config.toml
spec_augment = true
num_classes = 9
norm = "batchnorm"
stem = "single"
beta2 = 0.95
lr = 0.0027
shampoo_beta = 0.95
epochs = 72.7
warmup_steps = 1110
adamw_weight_decay_other_params = 0.01
Rows from block 12 of a small sound classifier, named by matrix and row number. Rows with one number belong to one channel. Each number is 128 + 24 x the weight over its row's rms, rounded and kept within 0 to 255. All counts start at 0. Numbers have three digits each.
After each channel's rows are labels from the 100 clips, of 14976, where the channel reaches its largest size: "responds to" is what is common among them. Only what is clearly more common there than usual is listed. The data: songs of 200 made-up bird species, synthesised, often over outdoor noise.
# filt: filter width-5 conv, dilation 4 (model.blocks.12.filt.weight, 128x128x5, each kernel summed), inputs 0-127
# gate: gate width-5 conv, dilation 4 (model.blocks.12.gate.weight, 128x128x5, each kernel summed), inputs 0-127
# out: residual pointwise conv (model.blocks.12.out.weight, 128x128x1, transposed), outputs 0-127

filt.105:111117152133112187139127087120179162123118124112113126095124138104153152102111137158094164114185127114127084110121123111142146130140139135160141057134141133119153157145116129166106172122128124143124103131148136119147132122180162114157142086126138134098129119142135133156160157134121161132139096136164107108106110079143156143146093112121108159126101114096099085137083145136163117108082
gate.105:115155118144133100130138145161089093159104108119134095115139139145113112144141142118114114131101128141112133162140137151143128107120158078087152153127173117079088160144132146089149112117163093117121175147106159113114147096116089086097180142122105129159087126137098165074119159132115136084127117154124158107165145141127120160124149098106125099140140100118167145085153110133136142142124
out.105:116147160112133174156141163110127171100098156133128073090145112133126151144103119134111115122132088128106108104159148147098147117187114119151127107186151150133117153124117151137059174133162122123121137133157114149158142144151136132143112137095104121142078168166103151135183148117160096109130111152119151108115147116158133121126122111150157092143112105129133124091089148139148145112143
responds to: steady whistle; first syllable: steady whistle

filt.102:131129146132101145136119137151115093181141121097143173150117098117141130090181148096128107114080135089093158111133133128105125135106165109117112137066121144114103152143159125121129121152125151133111144124106149127139121107096062102128140134125089141107094143141121127117142107164133149138129192178108160134170113157150104126150123125114120125174121135153154171137152098164087126156115
gate.102:115138124121143118135109156128107118134124105136152121157116125103102126156151124116127097128131103138182152129149153123122140129098153091139150174071122158128116145157152163129153095107126086133139116140126151144105102141120088097069146131123089070127136179132098117115093165150138112152139142179120162127122138124156144098131118169097126075159127111157150166146133131149092115179112
out.102:158146118121116104164103094118134110143113106093141179152075160113141125123201115121141134155158108117120129161148111136136113151124111122125131127117115152117119121156160140105079113133089125211135130145137101134100142115054060106145126142136127129141158145133123125112137112148085147144150095112133171143157144108159100134149120141133142149137139139149121138145128136156148094147169
responds to: steady whistle; first syllable: steady whistle

filt.120:118123106150147113097147138083119166102092149134144131137169130125153105087114156181123143114179131155136118154160123097122158101152141112127105159155104078177112108141149097122127154137138107118143130091145175087133084118166135133142118149138131082133151125105104149151106094143108151134135105145142098104141117146119150184153138128130133059157113123161154107137116140154114109145120
gate.120:134094134143136100162141101092114123167130106127126129118117137123150103115143138117134119138156151136142088105129201145128147168084130134133124108150117112088109099155126122157112122109073112130167155111120183145174125115144124140131085146113129132149097090162098180136145103162124123128089145105107141131083129128156130147156094112133146119169141087121088096156119181109120132105122
out.120:110138126091160143116128124151130149125077147125142101134142093112094165131121099190101158135161140091119157137131106149143126142108130144078110141162110108160143120142133121132152160140132099146109100146185170107114105129194174120120165175142094107162130133116108153108086119100164150110124134111112108144110152119140144099168101113151152121130161121143126169112139115132154112146099
responds to: warble; high song; first syllable: warble

filt.115:155120145158126173146074126112119099125138111055108136126113098131090132168149088161113139105172157156112138162129122112148149104164107141151149160118131121133135145109132095088158136149163127149133084103159103159119118128090140121156095080104170146137129113131117120139162120111114112168136116154148139111145144096098065146124143104132096123102142115121125133155122101132161104099138
gate.115:117159132115139144139159151140074151139112128105112181110145130106101144131120150117117121162118135127168082125139148116147120122142153083155147075130135087153117104105094134129142126098110123106116120116089119121163145094154141109136145111136102119139111151158094117159112113160107094139133146150130154146154155160153077189147126109131118152086175127081148133118134140176134103072127
out.115:139099152114129092092103100069128099166161120085106133133134152109116109161126148090123118118105131136116119122098106117084130087094105141144134143140120172165129144100133074128144123128139136129085164104162099160136142154166081058117115101126180141132076105162105128127141139106141096143115138126135123111083116084134110177135120122146113142108149136133135132137113126156123128138120
responds to: dip; high song; first syllable: dip

filt.62:129147131109160124134157127114105129128155161127107159092127138108137163122145139142123158136133129115100147135112132126172159099109084107125143172096140111100129095067081158118114150130150108149117172136138099173114127135166160143150065150125091098098122111157123144115081139143159115105104165095121109109135130147154159164136113138150149111189140171121145086125136129146150118115130
gate.62:141109133110137151134152082165128126135093106128112142175149125105169138120127145095124122144143135130104102142152142118139113132081115104134162112113110161097078145145171126117084109079128080120120123124109133196099169168134197110110104155141107120158113103121101136176132138138110126106109143124103124131105122134170148124158140130116135130105143144096139101138174108164138126098163
out.62:127113153092158164152149091137145126138135181149121101125158104159096117156128094136092138141147146082193142121099112097104105112106102090113107111103155119134129136112075131128084137068099122142108153102122113118126119138160180126157125127113100099119143115094082139112112152137132127150116105135133146119105127162120144160116136153152136098089120134165153129162142144133107121079153
responds to: click; fast repeats; rich in harmonics; first syllable: click

filt.107:159135092122170086150156143150152113099106119099150146187130147153101135144125155145127146105116120081100142119116133114119146124123116146138074117063083111121088105151128157142111143140143133170181127150131138159091122153151119144118120146146122138085126115176146104124092133123107147134081116173132122108132121128124123096140141135130163112086150125188132157139138143155150096149105
gate.107:165163120121159145166114133110118130108109117137158139147103164142145136143126120152130164104119151115136098090126098084108112092091142124146087096111141097152127156133125134117161169137104102117177167133138123140105149168170137152119135164100114123121121140140174104058108133131133125126104131162114117107121128120143117113172126145130140101087170141161159146102166169153126088125086
out.107:140140124128141121168128127144152123148123161151148097135151081156117130130155109116106088122113171107113149129147160159089122146099129112106087164134146124118119154119158144142092103116135140147117071143123107115124146153147149179105102119124180137102154156128142140134091118143142140091112134096118076157103111130143158078123089118169113130121093099155122094101164166164096139144161
responds to: click; fast repeats; buzz; first syllable: buzz

filt.127:105138141136126131189156146130136133134136114091136099127101134133136172144113129142122153091148112171154132119153099100146146134111118129141192137079139091096149135120130136145148152153131124122144140101139145140150118147124117151123063135100119185162138105154128115086137123140156093146166160151112110132150125125175095156102111115141145094107127105105142107114113137111092117054083
gate.127:157111112104114102082078135121086128168139127109127140111166109132139115094144147129129075130132143104134099145079158143123098159170130136113100137102117170156133116103154146114125141101148135142153140094101084137138147161130177123160147161139150076140117099120132165175117127114110107096110100086121136130099141178141158129150102131157149149167143119128130110135136146124141072126153
out.127:162118170158146143125135140114124098100157149108133119151127161175165158114123153111128159121160133097115136177134129115138130156072130127140149124136127136105117118111131121133129172128129130157156130122125147160145098114139127163142060084097108147128158134141119160164140109125169105122108130148154134199112141153161151181105141133151114130114160125139133112116070121137152128087073
responds to: warble; first syllable: warble; first syllable: arch

filt.51:099141152151159158107141171161150163086122116132095146106087123127163134133068091151129157133093139103140120119145125135113136099139130180115131142096175095107147144194116139121142115110106096098121144127137126118118133136087101113180089119118125117119132112140157146103167150143103125144114157130105132073122112127114125123076133128126153076151094138140142105141178111108144119143150
gate.51:131121127115132133129104145119111115109110109093122164130171157104122128138211123120131151089150155103151120108155146055147151094133153148131146116110140126094146117130143155124156101136107097152135087069122137155124151086169110168153151124120091109113105109123107111140128149125150107159145117129122104126104130170107084118165097122120136128148107111143164158146086106129145152107091
out.51:115154140142081103127171153161127150121121121131105143108148096057149122081101133126130155124125120102159157123147113132074114119113131107131148166138158116130147101158151142139150121129119104088101107152158148162094188164105142077112132093142128124139134097131120145181144114103110125100163152132075124096099124105151144144109149142109163125147089120154115100115107144106127142146122
responds to: arch; high song; first syllable: arch

filt.52:115106148136118136147139097123187097126103155117123148122205146112145144133122158086126079071134175114169086117161148123118110120128147144139129109113119108124119133131140143116128159128140130133100110171139088137122131173118153125148164114123137125103161116134151136157163052108125147130105153130124126152147142107173153166156128134132122157113095162121118142090104161115150164107116
gate.52:136126109145103179111115128129146126113132096119143162118084126094141147113144136141087092125128142113095099080162078136142090121144158157097108098153107158171121141114133129131140151148117170137128135060133134155153129093137112128129150153131143106136127171123119150102153082112120075106167105094147158100118125139120113134139162173134113142172101156106145161164130135093147118140113
out.52:139101144141146120151102165116105138114134122095177112116159096077151143129109112087078134070102152126102094128109111098124145116124128096103128119128113091126114092115133124138111116114125082098117110173094170144074119134075150139120117116134120133085163054115135131106157105123120118077118121119151129156146123164134144153130116122102146119076123099116112132115113117126099106129140
responds to: warble; harsh note; first syllable: warble

filt.5:142134166116115149091116120151115137155102091101099120092099131101124162133108121115128154163132133134143127186153166157107129096116112109112108102146135137170166138126127142141136132114101135153159188108141138126136114123095090136136116109153054155193098092109158107131150082101120125193137073142124143124102117114130115151128150125096110122123131121147128110150109133111123134143167
gate.5:077124160100151123108127156106131140100124087156132112098123103075148085125092131116080127151109106115110115095120134144159139180159186103116114123142133158103146121122144120110126120161118105082150136137136146107105104117157112124189151111113150126138170147122126122135128156091117132111128114108170106107112156130152099103111129159135174130084110120065113152149147137140140127090146
out.5:098084133169109131089074134116119136116131117092125131115139133135117095098118142137195129094103150137143121140119113125114078096117118129132114126106174146155169146153098123097157146052149134146145163169137154134155083106135138107098120163164125117127163122126189137102152142125152121117150131138106145138122101113134135147113122117100142126119145121094138102149143111097134144155190
responds to: dip; steady whistle; first syllable: steady whistle; warble

filt.126:146110144119108135136147155129113151139155110113107128138090089094149113123144083140114108111117163128125125132093125165125113164140111160123128153131112115129127074142133133086109165144080141106099171160162120106118065130117149136167097135101114170139148097143108087128133145109129091148144126080137174113145136147174123135119120151104142110133154073179108124122143141123076108155134
gate.126:128147151129129121150108133131147055159128140152161100111148141166076129096165125132147130100141126148135129107123149099133094092068133139129132125144149089070125114129136139188122140083147121176135158146076126181165165156102130144123114102100127115123118119144131122125125133162164105132114121124147115167098129126115094140139125111148093165139145107097107120098124096121129118090149
out.126:126130116141145122155136166127136145158123104119148133118141094094134139133172100135120102132138151182073133097111118119150137145127151136084134174134117098122107096145147148086143108146122148125103164132158166155113141130134138127218108109130110171123151132143150131147113144123129113085075117118138136141153133137140189131115116126126070128139143163189101112132107087103132129139134
responds to: rich in harmonics; arch; first syllable: arch; pitch: low

filt.38:121121126126148125139098170151130114126115125137099096156150094162105129135158119127171143127133113158157129186119152159147141121106161099131072110108105159105186112103121151128117072146098148077112089149116137090148103084117119093128174106122131142136116113146119146157108153135130138120120135143162113144133084105140127182133127135125110144124102090104093133118089129079148125161137
gate.38:137143097169143115122142103123172180105147132107127152122161161109143144151127152107109096109131153140108123075118113127128113101090102146145175137124110121136122092137151082138132170132131120191159155078121113151100114124112141127146121150151081117101115147150160124094132088130157124127111116091179138118169115114149091154156154142162147094144115143161153143136165147143137099131106
out.38:113132136156105106111094142133088101132115131124089130150171088127137135147174148156184115142135094135122168146141096121161167146176100158134142122111117154162129150129110157151097140144133164153134126138127115087143122138123127097104112163147155136139126147079136143149165131180103118134155115136112152141101150107136137153117107107110104144195124139118121115114115143055157090142147
responds to: click; fast repeats; first syllable: click

filt.64:107149098133154108135149136109166124140100141116155125130145084142164143151110132134118076080122116139149142110137131109102123138116136136176167136141132134117113114166161143127121163164156122103152134126109108126099168077161108160109164128130115095099137155135160124105123082176121149100119147117179146157140195094144138110113168115116151111107137159141090115123162129093110137128090
gate.64:103113114120129144117141131124169101114094128150147149136153144135142144120159153129080108108130126135101122087145121086111102157130122135123127151118116107116179148119099100090129097106149070124157076133112138153144151140136091136137126155149168141064131122117118173150175110115124145091108102129105166139086122134122115103130146127114163110141124132132142146125189195128156143087108
out.64:104127116146164117133121107105144115132155144190104100094144125098130145158155154114067122087165115135146081121124131136107126173080137127107126130138133145085121128183143143138117164133135122116125159083113104137116110106136126150145137095142105119131154168108108111134089072150136122140102170123097127109142116130138155133169149176121119116112136136105118187143149138117165123178104
responds to: steady whistle; first syllable: steady whistle

filt.8:123144160129158118164143140112130135092073145171114158144126150119124114157130071116124098143111131136146077097134119087120109161151118157153112141124135101130106175135115173140102151085129099071120166110193161151160145141135122130161119140130103126125148098134143147111094123119112151097144105138174088131117110145144101158139127149120141159097091141143129160148126144133090118157123
gate.8:122142150150159128093129137165157117153133097137104151111155112146123129091145130111108090109147177179156131088110139112134136150084174121129098133113143158115151127120135115083141111090115154088102118119101101136129140136121095106164117139150148109111142124128105119159167100149128118093165120106066133111102127148140096113129110159137133101136090133134070146092179123085108111100151
out.8:104104098100133154113142125122133162104126092124123172138130117088123082172143138109097147118139117110101084086135156112130143093150102116174099112112150152157108173081140122167131133079109106123099154125140126162136105135119089131121130144136120086120161076105117131108135124113092156100145113139117100119172102133141121168167152119129156133143124151110134140132112143120080067132154
responds to: rich in harmonics; arch; first syllable: arch

filt.92:140105093147102145105140121117116099140114098116137128094125113132143104153164149128102152131117134099118126103189125154138149127107156120113129110132117137151091128139130144144145160162111142151121196164135133160164121096076042108106127108099137089170126181120123110102076144166131142132121145149156141101168117109136103110124150124102140126145098136143154154097129157138129119160114
gate.92:134126104145125101097107176119114122143135100115125157141128150159124122144151116123163136097148131143139124078182125151139096084098127125114124170164135143105114132107145168122152125135097092127093145172119137164078106098120113101122102141116121087136154183127080163113082114149136087142105106073138112139150134134113128128121165161097135154150128125140125167109163136083113108138136
out.92:130116094105137156136123147066146107137112103100117165164121141131176125108190075119147136127124166093157106126134124127105142137140154169079118158109084104135141146107119155137145138104113131125117148121183145107120127120078110153134146090139137127169103172111110137063114140111137129134152119137157159142162144134124142094135128128141123149111138177095109118133147097150131158167115
responds to: steady whistle; first syllable: steady whistle; downsweep

filt.75:093124158136088168145127142129089110135144123133160155151135140117108130142126143155131170128118113126158151131094099125144169166096113068152124065093170128105094140091143125115114139108144126158152091114121156084129121135126132122134131155156114136104123127152188084164152134124115096101113161135115136148120146148085140131135094168152129108148146135103136093107083116113156178134120
gate.75:151158126111119112108159144100121120114093099153131103115143141162160152082134115150106172134166129132115097164142148102150128086118109094125121145091117150144144119143100126128145130140104163144124160136107108131093124184115130098106120087105139120142152113116066141171139137054123105159134111149111151122116113137158097104118101150090130124095126112137117140145172124156136071163154
out.75:096130179122081123149144159125100133119105115121156110150145147136114122118095142136115113125134148037088107131094127148129136152130091134124110091112094137171129113099131132107089129090150153134116176134159111108095137110158104153148108124153121092111102105135132119103211133143138127116132138113097141114119174171105146160116106131129110104097116127114151119143163134113106133163105
responds to: downsweep; first syllable: downsweep

filt.111:127119131141150117126116112101114141155082190152087171179118114113104139184154136153116110074152129149146132109116147151144117136143123172157116160124114144116146142133078160116130110123086130091139125140136155159154142129135154113118105130161177113087122113095156134090138107142094110128139118125171115175135157153142149106159101157140137090160138101123107145112093145120129108129091
gate.111:122176120131143149152124086149154141114132112113109108120157113113158148139096136133104141134127128123141104146065125137098146139159127105092150130124133078178103113119133153127133118116149113082146119124134109108115130134113082089116119202144175126127143170124142130115154126205136097089142163103132147113115153133104077117110135116099140112130154117112097117151130073144123112090123
out.111:135114141137119097136110104067126087141109136150072148121202104122109140092142144158127161128127131162130133116122117147095110105154150142132116164133149141137151124134109101158092119126116155130110121127120112146120169107121132101122135091093114074159077086118113110140130120125103151125121128106122113142074153096106160129124106160154157154147084166147131108125095146109075121153162
responds to: upsweep; dip

filt.27:161140160095117153129108150123164135168165136069123168148111111154080138117100114163130127124149128153126116119097158097167117122187145129153147111096118093161112155111082129118149166151153166123118153093102096092118158140122120143093117097143113113168147129134146143113114154126138106114118142152134150118118128125163117113207119133097135152107106114121099133122110144119127162145088
gate.27:108133126110138138162089121108129172114111129161147157123145126114142082106129122105143117121129129129130105134131195099113093141173141141081092108139145179138144164137118103075126144091135122140102114102149127128090127124135095106135114129164159074096114114159147152161119163099137109138103104120106110148101167120108144114140106174113139073124154116125082107127147104150139115130176
out.27:146119080120113157160150144126164202162139109115117093144133146125101115136146123170144169140137134119109120113095140105111178121137128140142123097106138157110117134162077140093132148131097101115149146088113147111100175125131118154106129083141120150142112096135103155114123170138150131156123115136115111083113141128150164135162133117086153131101144128123114125109152140154086164066162
responds to: downsweep; first syllable: harsh note

filt.24:111152101132119108128124159163151123130135071137123148187103110094155167130111080098137115128084121157140124171112119179130107132144093185129181175154164125158135138128112096118138124137130138078164128128122080145130118127104081095123094152124140113134115141124144130118130138120122139084123120126158111111129130144169165124135131141123098116092122124135094115085160141115118090125090
gate.24:121141064118155123129122121104148104140126132133113137144139139135128114105159121111157088103157091114143121118146179151126124102153112099110109130140114116133110119135145189146146145127107098101127098114126179094116170151186125132123137100101174123127100181161111080138068117152170085132150127136116135130105133103143143122167057134110127173111133157144141122136122145146118118129122
out.24:146098115164134114142142174136143111089148061131149111120151110100119104149136129136184153114101137119130094108159088135126112168127074144141157136136175154124122134143113078125086139134133086109104117136168142164096114127158111124095092118115143102082110126133114147093079136123119141155110144138130126123104121107151147092129172152120139148090103121149098130101093138130146083133120
responds to: warble; first syllable: warble; wind

filt.30:160118141148149108130164114155133151150143142099111142148131089088151170126090095107094177149120154100105102137149128107142101091124139147115111151098129113106164104154107113138131092168084134153164087108096102147165103125132171129121125104138080129116166111123078143159151153149116115124118108105121099152128134120146138130144167128178157147122122105118129099152151110164125162115088
gate.30:110121116089156107142101133113115163124164135078110146100123136142089149134133132131097088166115113165171097124098178115122103131133154120097110121112142111138168098119146145091131116089144102103137155094111132116104140138176147100123156111131153143163087164142075115172138138113110091138121146157142173141151122111164093181144127121135141154137120147121165099142096119148123094130132
out.30:167126127182128160141154097109146135111149146091130100145128102126183123126151144115142179126135132086120084169153097118115100114104156137112115136155144147113140136094106130179116095130120119104137102129115140140175123085155156116178142150094123120105097111132143129114120147146106149119084116113152131143155164169107176107149175156134132136123143160117112100120119144111145069112107
responds to: dip; buzz; first syllable: buzz

filt.73:129134102158128117149151124132122085136164135123150100102095150149124101137080119177136108115100096171154129113170102159092128164145165136157122132140107135141155121147117148136107111120134153098122102151117108124169116121141108100084135097143135178111135134121123147117122124158122126132157192143094128168085114101101102168119156142125150118151119177099107159152153140123112144066105
gate.73:129123143137095109114095145139136155153140107090085117100177138141136136165133142083140140097131142124148145122149101102156095106111109115104134132123120134127116159130143102122141145141156093158136178106109182118080135165106185140183138153097118083166139117177168136140152154121154099120116133089141143105163127146128111112154109128159118103097105141105150106077132137104118108127111
out.73:111090119124110133135107172120087097114111140150143106154098117132108106160095165120101117076122131139082122130124099092128158116163145115128133138147146166104141135172114106137145139145164124140156112136139143158142098140134091114112094148141169150113141161107118129176137130117099112149137129118135134170185126126084113126137167097146107103127101098122101126090096100075094100160089
responds to: click; fast repeats; buzz; first syllable: buzz

filt.39:121124102139143101123085116168128116097090156143128173113140116139169111136118199121162161106134138136103140124100099140118114117093165112106158133180102130124107119104133117146123124140097143105197116104133148109154106093090136118129116175112121128094161140153143140115154109125083131158070136091102109123102119134146137153146150136190168107117138134146110133139140107129127091127130
gate.39:096124163118135109171113178140124099126157123173121155089123135101130139108111136114104103098137173146134112094089139139150095121139187110077113160138154125127160127178128151103162146136123129179097128134109157138092158111147106121148117141119118119104106146160134100103157147088095091137106116171119098123147198134121116151146112118144146119124130125138147143107154116117153137084118
out.39:125167146110166146162134085102142148130091161116175149128107150134131123165127136142155134122157142137108119115098093147114097130129071138159160114187106162132152084141099115137131141130154110126153123152110126069133103089145144129122082121144117149089171139141121116121090122140128122072118182142137098158117143168107134109113111135168129119131111119153118133110162150148114124159092
responds to: click; steady whistle; first syllable: steady whistle

filt.84:144145140137121114144133107145148082156084157137097079151084135183108118154134123164150136118180128098159131157111131064137165114122134071129142109117135151094139087118119132135126118159132093133083138097143134138169188125135107149117123142138132163147104125112133136094143097108108146154124125151132104151149135135098086142120137140118152119150107139156117121154086111105115123075156
gate.84:164159108079125155140139124084097126117110089122108082108169147125097129138121137158110106113121113111149139107161135125109136109134121115113111115178175092105145079131140156114133106091108169107169130109106145159101088125134172143124173148147165151095110129140103112136142130119128110103105149159121112112106086145178109122119116136113171096113161139122079115157145114157118126110155
out.84:113126131096131125089132109170125102109121116170109126116127186135134135131113162167147151130182130120114120114135105114105177115080141111124142114128105112128121107100121149102109119130153115137155136118078092095159116126142145110106100099141174125162116110155121102178086159147116166149161166162095099080143143084127143142101109141133181149148142152122142129116110106144154103111100
responds to: downsweep; high song; first syllable: downsweep

filt.101:112110144110148137117120131105093118108152145127118137144160089142100100107133103133136122141150078092143124093118128155143112109104146119118143080130110119130095099169182126099105122135153119110077118141123123132143108088068077172118163184144120167093127140148142133138130136099138088167119137122154116147169100152126075110131131143141140182089121131125149111115145141153127157124158
gate.101:148127129086133139132090144101150102122170114132119113142137135083152140097122146135091101128172137129139120109122163093115115165125132099130116171107125169109156127173110145077183096143153097093199117130158132145143152140150148123115144119118130130141109105130128135115159148142138094142120161138115166130106160091128102136116111152092133080095168145076106122140153101171112126128126
out.101:135140115127133173104129158072113099131116127134164133128101141118123163123143197154104155142125158164127177132111114109064121129112126155085124140129121075139131089148132109124154125115160153138122125177149163114169156144117103166174091127131173143101146145154127120157140124105139141125120110138137160146130158155118110162106100100157111174126094114125111132164132121140140140153161
responds to: arch; first syllable: arch

filt.110:159105156081099148119051115147128182129129104135152101109142154117123104118146164108117093113089118158122097114120083128145160124138092128082138106104129126103130158129147121153162140116119153100129160166145145104140104128113110135113129152100137130128128126126102097126152097145158150158127142073110144116107136085149084105128099080092166127144143098119112165117136151122123175120125
gate.110:102100142161118142147117112127102118121134075157198127081119135121133146107118149131130137094097172129139119128133081190088103136183136093117136128123132142153094159151117146131144135123136135189175164105123132135124156128142153131114080118113109129118148155100140124099148121132138125108140153166171151116142150107111126098107128161141125149125174140082140126105135132117186132100136
out.110:102127144112122128115102113121147162160140150135162115077053115159117145113130109097149118098102078123184147119124147115125152157126117104109127089102170139173107146121115156146126088113101102113151086144102114076122100117109129145161099165113131143166151125102163139111143132140162122151157123124135128142123108177133129120129124121082114161171124141108083155130125105107112106115131
responds to: downsweep

filt.61:114150136181160087172148119133121086055142096139146082068135125102136103108103148148078129145112110132127148125121137096164151132131103094142161148142111124141137137164108119150097128136110114100129120168127108151133111109136087095115141160106107124152162123140112175108151188146125101133141168142117123156131105106110135111115102156109102105136148126138124133184123120122097118149115
gate.61:134151131102181110096157129110126151073087077135120145082157119084127115149107113143100121123097120110126121075135130122160097156093105088136147139105128132153121093154138129135121083106094108103164152119083147169110145138109142153133157102114142130141131121152130104146146132107144106136153110108072143140110084115157148094162127143126128109092117144146164145167144125157132131093100
out.61:161130140127146144150133136124099144116128084144114121078142118098112090150090158119125166096146134101140131129124106125142158107142136117146151158130150138151157153142135163124132163126125168129147109092098162118148084164135138160104118126146114126159132119122113145171093150084133172175112113169119139135098116126110109148094159131105149145194144116131114163140167093091112140186160
responds to: upsweep; first syllable: upsweep; pitch: middle; fast repeats

filt.91:090136125115144116077117184109143127157144128133158123171100138100119143124165126103143132105146106094107133135137115131163103149142130123139111141079184147085096136146160161113158150108105136140117179113150171113134139131102126152115095169109127123115126173158137095127126150140124149142113117144136165123157127142177125153071107087103142094143128108130122129080100162107115156100112
gate.91:139139108108128149082112156108104133146113128123132092125129136104121140128138098124162082108178149086128140096137125162110125126092109095134097153141152153107145125167151152116126129104080086131118138159130161152104196126132146131162103135146124118104130120141125158105097124139127074132135174126091090143116177152107099107170116136116138104121136134114101204140135107159141154115121
out.91:138131104141093149124129120104149130144165093101095141158116162145135110117132120132154127138154105100124150147118136139130117129150141173135119132129090128143077124171088187151111142166115124098102108161161171088149125101089136131131151151105118167169109167106137172118107127172152108120136132125082157129156153131182120156142149100134107164144098112118156120076153144151122106127124
responds to: click; low song; first syllable: click; fast repeats

filt.19:127147142147144137080185172120151137116142132151103127172109142141121112125183117126117133158142160093108133107141137122087126139135116104133122197137095130156113096167118093104134097148141146118135132150090165115154122110150161121136147093135115147075126108144103109127156139124139152108117175096078130117134113140125096102136124164151199120114113124142087147117144122107108146125086
gate.19:089114102141127136143114153167109129124141087109142109060156165131142093107120101150110142115088158121134121123139096113127112143122166087117145099129121165078143160138107115120149120118141134126158110153119138104125142139086085140121141166105143141131076129142094141150153098162148157137114134140079169170101128119157114114073105124146129111156135143137126084135130056128125150118133
out.19:139123129144145073151145139147153131098135169119126151124137119123159122115143140192127175129114119138121103118166141171121142130132111115127098155147146119140159132158147105089149059166140132128110074142076149101129097155135146191105098162129149138098119143145155069166110099146119111106116120140131132094129113123108125126143163143136132151142128160105101127162101133147160150158129
responds to: steady whistle; first syllable: upsweep

filt.93:133149153131143134136151094100121130101111113149139110120124084160133146155088157132121128150128134116121180167162152112117126158191107098151117115164145146127175130109136101105151145134084123091136095139144108126169105160124140118116165093106110109148150095130156139110150124096116088120123185152139105154168092159141104106069116121140147107141127153121101144177153108113128152118129
gate.93:091123096143111133139117123152074114115124120109159148123140129115127123141166119126099125120160154132103107131132131123127102131170129100077139156138160160077122159124122139105132146067128161128107100157094119197098154125135102133145108160176113130136152154158116148102130118112141077161102082120121168149096165107113112126133144121111140157154090088139138141141132088121126078121138
out.93:134160175149117138133143114151113152153148107177194146106105102118178103079131158115140135129075102106158109133115078138120124155079148117123138099128140118123176135110111096141130104110090113108117153170148133135132111124133145110149171139125102081118145127096104138163116151141122152123138135115141101103073138124118148124072129164131151124114094140157111137175106141132122149116127
responds to: arch; first syllable: arch; rich in harmonics

filt.87:102130095172092139101148055107139107126114149099139135140096136125134132100125136180141144147128131171136112167104119159121122114133115109128104152146110161113175162121154122129113118114100103154157093106127162137131125112152120087118107102150172149137112127106121116124129121115174145145132125177145137156156103097137104151123153094178129136112171126163102111136185154106117080125155
gate.87:150172106108166127090158146108098110155183102093145184125123088118145154079147121147119148140149119110104108088104130117148125153127141096099161111126088132131166100147169126127115120123114129098117107115104152148134108130081140132137097134121145130130106143122093162159133127159113065114122121107083150102126135148147084108119102141141149136125080139110173137139104103107100144110102
out.87:113107163111099115151112105113097133115063107131104168094128155122094169175156131135123144127096145115123127157151124154135117076148155083172141166143106111169109158124103103131089158136126161117139145097140128144157125135167176102143126154141122098132117150134128152118074145125121107151119108139109104151149107155139102107155149118125116117183162134173128120089113147110115108136108
responds to: upsweep; fast repeats; click; first syllable: click

filt.25:088121133152123120146091086158121140097109086127112111071082144138142095166093140142155107081125122125107100115122118138140131153151175155156163106139104169130148086146121149149152133135092137114147109134133149114128148142150089115121146122130141153117155152112112111102125097136121079123168129121150059113129143145127157101135153156101115140114125134128135137127107165125100132090053
gate.25:106109115161134117140077100151123105144155162144139157097130109123149130117141122081134102150102102126125116127136115063122110160134094139113170098134126117086164133139125110099159119155111098121132159114118129145118170120127088106134133153129116097130134135091103132100095112133164097145136124131127140111144208148122082113180140108085120120110139134146156132136147181069110137099132
out.25:122116128093113124122133105118146121114117104100136137126115156167166122131112117108126112080204152139114072126137093105122120140148162101144154101135145114139157113129098120097152142141114140158160121083095140091117125135149079134116154137161160134122140146169125125123095144119165112127163116115165129163081157149083116136125108154098106098090124112112119181092139150112147090122095
responds to: dip; first syllable: dip

filt.119:125097094116113105096095149129118157154118149104152134128106101110119111148163129152097130144143145108147123140139182093135177108160130129126120118092170133123131091120133097080163084137143079106134077106174130138133090155112145136122125147122153183136144119106150110136161091122099150138128161095119178104149086158108135134132085154153140120133137121112145156144098092137110136126155
gate.119:121159099143142103139170121129120115089112108127142165118130170149136080176118115134136130101145095134154104126115096123117094103094146177153141132139170104145141153167136133174132102105114134140108162112133171131124160191097101129143125145125132108120144157136115130077130113116121086097131139163109141097099102108140116164099132167103168157133143114130174150090099135107123157134102
out.119:142154131148118095116146120153135162131149079124127150099165123091105155122117113125097117138135156115118132138123107107152139105148140127129095118119106148156132115124156141091145128172089099121103123095133112145099107132114171155072117132094112156147125130138168125194163121115125158120160148131082138093067141110101128144116134112117147111134121112118172133184171107160068135111152
responds to: warble; first syllable: warble